config = dict(
    train_examples=26041,
    hop_length=160,
    tokenizer='word',
    text_encoder_mlp_ratio=4,
    text_encoder_drop_path=0.05,
    init='trunc_normal_002',
    residual_init='zero_last',
    optimizer='soap',
    eps=1e-08,
    one_sided=False,
    batch_size=256,
    epochs=76.7,
    warmup_steps=390,
)
Rows from block 2 of the audio encoder of a small contrastive audio-text model, named by matrix and row number. Rows with one number belong to one channel. Each number is 128 + 32 x the weight over its row's rms, rounded and kept within 0 to 255. All counts start at 0.
After each channel's rows are labels from the 100 clips, of 14848, where the channel reaches its highest value: "loudest band" is the band of the loudest frequency at the time of the peak. Only what is clearly more common there than usual is listed. The data: two synthetic voices taking turns or overlapping, over music, noise or silence.
# convs1: first pointwise conv (encoder.blocks.2.convs.1.weight, 112x96x1), inputs 0-95
# convs3: second pointwise conv (encoder.blocks.2.convs.3.weight, 112x112x1, transposed), outputs 0-111

convs1.36 [ 74 121 193 119 159 138 124 103 149 125 142  53 124  80 170 146  91 147 154 110 147  90  74 159 141 146 122 118 159 154 117 118 130 164 163 108  89 147 155 178 122 124  92 131 163 156 117 149 142  81 184 147 152 133 122 155  94 152  97 122 161 112 190 116 177  85 125 161  99 127 121 125 144 171 142  66 190  75 142  81 124 113  51 120 141  81 178 129 122 163 147  88  74 144 168 139]
convs3.36 [143 161 124 169 133 109 121  73 142 162 103 135 112 168 123 214 116 115 220 101 135 179  99 122 178 134 175 111 135  86  31 145 149  94 166 129  98 101 126 142 129 144 153 141 127 109 109  43 136 193 110  83 126 161 154 149  69 143 119 165 120 135 121 148 154 147 139 132 109 122 141 118 126 108 167 106 167 122 147 107 121 151 148 127 177 124 186 123 157 111 106 133 174  70  83 102  92 107 133 143  98  94 114 154  92 184  88  99 145 172 114  87]
loudest band: 250 to 500 Hz

convs1.66 [171 121 103 113 116 153 140  28 149 132 126 116 101 103  93 122 117 100 132  84 143 188 177 119 144  64 116 173 135  96 148 158  99 151 166 131 153 127 116 156  99  36  91 125  74 176  92  96  71  82 103 130 141 166 126 111 125 138 120 129 101 137 116 131 137 165  79  78 153 129 114 144 147 154 126 137 141 123 123 130 154 172 226 165 141 157 146 104  99 120 112 151 162  78 175 114]
convs3.66 [ 92 100 107 196 124 120 130 135 120 140 167 156 156  91  52  84 132 175 186 158  75 119  80 101 106 127 153 132 131  79 142 104  91 186 106 120 109 134  85 125 146 103 148 203 176 196 170 169 158 100 146 127 154 135 122 114  93 142 104 122 180  84 122 140 132 149 137 117 163 120  66  92 115 119 128 173 107 100 112  75 124 116 140 122 109 138 157  98 126 144 192 116 123  69  71 123  90 124 163  84 119 118 155  83 116 193 125 165  88 114 106 104]
loudest band: 250 to 500 Hz

convs1.65 [ 73  74 107 187 115 134 173 150 149 105  96  50 142 113  81 102 155 122  92 146 122 106 125 105 116 165 143  85 124 121 141 135 171 142 126  83 130 137 121 109 156 131 138 146 110  68 137 131 113 117 118 136 131 146  74 122  96 119 154 104 159 139  97 152 183  30  89 107 138 125  99 159 162  71 113 138 115 144 178  84 117 148 189 135 108  93 134 123 207 167 117  94 153  69  90 171]
convs3.65 [141 108 167 130 113 147 179 118 102 152  82 186 161 124 120 115  60 118 150  95 128 143 127 141 131 123 135 155 165 170 163 156 149 119  44 129 109 164 107 144  84 169 100 110 102 160 162 120 150 136 145 130 153  98 128 163 151 108 107 124 143 102 155 105 131 134 148  90 127  99 159 127 241 148 169 111 123 122 136 118 116  91  55 108 147 113 156 163 129 111 254 133 111 122 120  89 148  80 140  77 126 109 169 165 196 119 168  94 112 130 141 114]
loudest band: 2000 to 4000 Hz

convs1.105 [117  94 190 134  89 154 140 133  46 135 156 115 143 167 152 139 195 143 110 151  91 134 171 120 166 139  91 121 163  99 134 163  53 157 152  92 168 170 103  70 155 113 104 138  92 140 169 166 154 155 159 185 155 130 151 129 128  82 153  62 117 135 118 167 185 100 111  90 104  74 105 123 150  97  94 108 107 123 116  92 120  85 141 147  72 121 136 146 173 192 110 137 121 131 110 123]
convs3.105 [113 137 146 136 126 109 121 204  84 111 108 166 176 111 153  65 102 166 127 131 160 115 133 135 144 126 197 137  86 122 206  80 153 158 107 114 151 151  81 111 160 109 102 118 130 108 117 104 159 134 164 120 172 154 181 127 160  75  80 133 170 158 193 104 157 146 123  90  84 166  95  88 171 125  92 160 126 111 103 145  64  93 121 167 154 136  64 140 118 102 166  74 105 149 109 123 145  65  76 106 105  84 109  94 105 164 135 120 112  94 146 139]
loudest band: 250 to 500 Hz

convs1.47 [ 55 149  94  71  88 129 190 127 111 112 116  81 112 147 136 122 131 120 121 109  99 173 174 128  78 155 118 104  78 108 148 148 122  82 128 156 148 106 131  93 118 166 158 153 114 146 113 164 142 110 130  71  48 129  88 123 125 174 154 162 116 122  94 124 108  54  75 110 143 148 163 157 112  79 133 107 118 129  76  81 112  87 178 125 170 132  81 126  65 155 133 132 124 146 150 197]
convs3.47 [119  82 142 110 101 128 102 173 140 161 120 159 113 126 198 146 134 156  98 140 106 114 146  81 162  85 114 107  69 168 135 138 160 158 198 160  79 133 151 127 175 141 115 117 130  85 120 131 133 137 122 155 111 116 132 142 163 127  67  82  50  89 175  97 129 122 146 121 176 104 139  94 181 130 131 109 170 118  94  87 130 123  60 104  91 119 120 135 158 127 147 191  57 202 100  72 127  95 138 118 138 196 121 166 129  93 122 143  88 155 158 100]
loudest band: 2000 to 4000 Hz

convs1.106 [ 88 101 165 162 125 131 162 118 122 134  86 181  95  93 182 150 118 136  95 152 146 176 164 111 144  61  39 147 125 132 112 158  71 176 152 121 120 135 118 148 105 104  98 137 148 146 147  59 147 168 148 108 154 104  88 119 124 153 162 131 122 176 118 168 127 163  57  71 165 151 169 105 130 172 149 130 198 153  69 101 145 153 134 115 135 145 127 113  79 124 151 122 148 148 190 113]
convs3.106 [162 120  75  82  80 130 116 123 110 189 123 139  99 175 126 141  99  56 118 102 169 159 143 133 126 150 103 116 114 112 175 158 146 117 165  96 102 188 104 163 147 117 152  75 122  94 132 136 165 121 145  57 110 111  26 139 110 154 149 122 140 148 170  72 105 137 142 154  74 170 113 133 137 124 182 120  90  92  98  76 103 166 144 134 138 106 148 157  87  60 115 135  61 157 139 121 165  76 139 143 194 153 125 147 163 129 109 126 161 142 142 138]
loudest band: 250 to 500 Hz

convs1.31 [150 150 218  93 138 116 128 130 104 121 160 114 123  89 143  81 156 138 112 116 152 181 111 144 169  79  50 182 137 102 135  90 114 158 137 106 109 101 113  76  93 159 165 160 172  99 145  83  92 181 165 187 146 119 161 138 128  96 179  85 123 134  89 147 163 122 145 108 129 126 107 116 158  85 126  99 192 147 148  81 134 125 161 193 118 128 126 108 153 198  96 133 130 109 169 150]
convs3.31 [171 122 113 110 120 146 119 178  94 174 127 151 180 133 139 105 119 129 148  56  62 123  99  90 122 118 164 136  95 117 123 161 153 180 111 161 163 119 153 203  80 136  86 164 175 138 168  61 122 133 144 142 165 139 189 124 139 151  85 149 193 181 145 138 138 168 134 122 102 137  84  86 115  89 102 118 155  97 120 164 141 228 143 139 106 163 102 110 100  90 195 156 137 112 167 134 155  79 103 101 152 105 147 105 137 155 137 153 105 103 119 142]
loudest band: 250 to 500 Hz

convs1.10 [163 164 144 127 115  86 112 134 114 107 124  83  88 142  96 122 167 112 102  76 121 101  53 120 141 221 184 124 159 134 133 100 171 138  85 126 143 145 107 162  92 107 114  92 167 125  94  93 169 109 107  93 125 125 114 133 172 124 178 141 121 137  69 101 210 124 184 112 102 136 177 161  90  98  69 165  93 139 146 132 143 109 184 110 108 124 158 120 160 151 104 178 129  78 105 117]
convs3.10 [169 126  80 166 146 120 153 107  82 142 157 134 107 175 142 102 166 147 134 125 145 164 114 105 100 125  78 135 163 122 162 108 149  83  97  92  86 146 133 153  92 144 149 128 125 133 106 107 130  52 167 115  64 177 107 181 124 155 142  64 147 156 124 139 102 113 129 154 104 184 114 208 186 160 148 126 100 168 145 127 165 193 115 147 136 165 114 105 111 132 136 125 127 169 115 159 152 108 112 156  93 200 146 200 138 158 162 111 120  41 116 173]
loudest band: 4000 to 8000 Hz

convs1.7 [123 146 151 134 117  72 142 126 115 149  70 129  77 117 126 130  88 165 102 135 113 148 146 130  84  86 174 156 127 120 105 142 125  93 172 108 134 135  46  85 108 110 127 146 118 164 141 177  53 125 108 110 132 167 101 134 209 186  92 113 114 136  88 141 103 142 141 173 147 102 111 160  65  83 126 139 109 185 153  93 101 144 136  65 121 202 121 147 105  92 120 123 157 144  77  82]
convs3.7 [122 121 159 108 136 159 176 166 158 145 158 129  99  83 161 102 175 132  95 110 101 109  88 109 116 221 121 156 125 156 135 136  55 116 179  80 173  80 150 152 146 119 142 181 166 178 124 172 148 101 124 137 124 135 165 162 109 114 151 141  91 116 108 130 104 128 120 150  68 151 131 134 157 121  96 191 130 109  84 156 160 102 137 140 165 149 123 155 107 172  64 137 181  70  91 124  96 157 125  88  83 159 162 108 100 122 139 169  71 148 147  57]
loudest band: 500 to 1000 Hz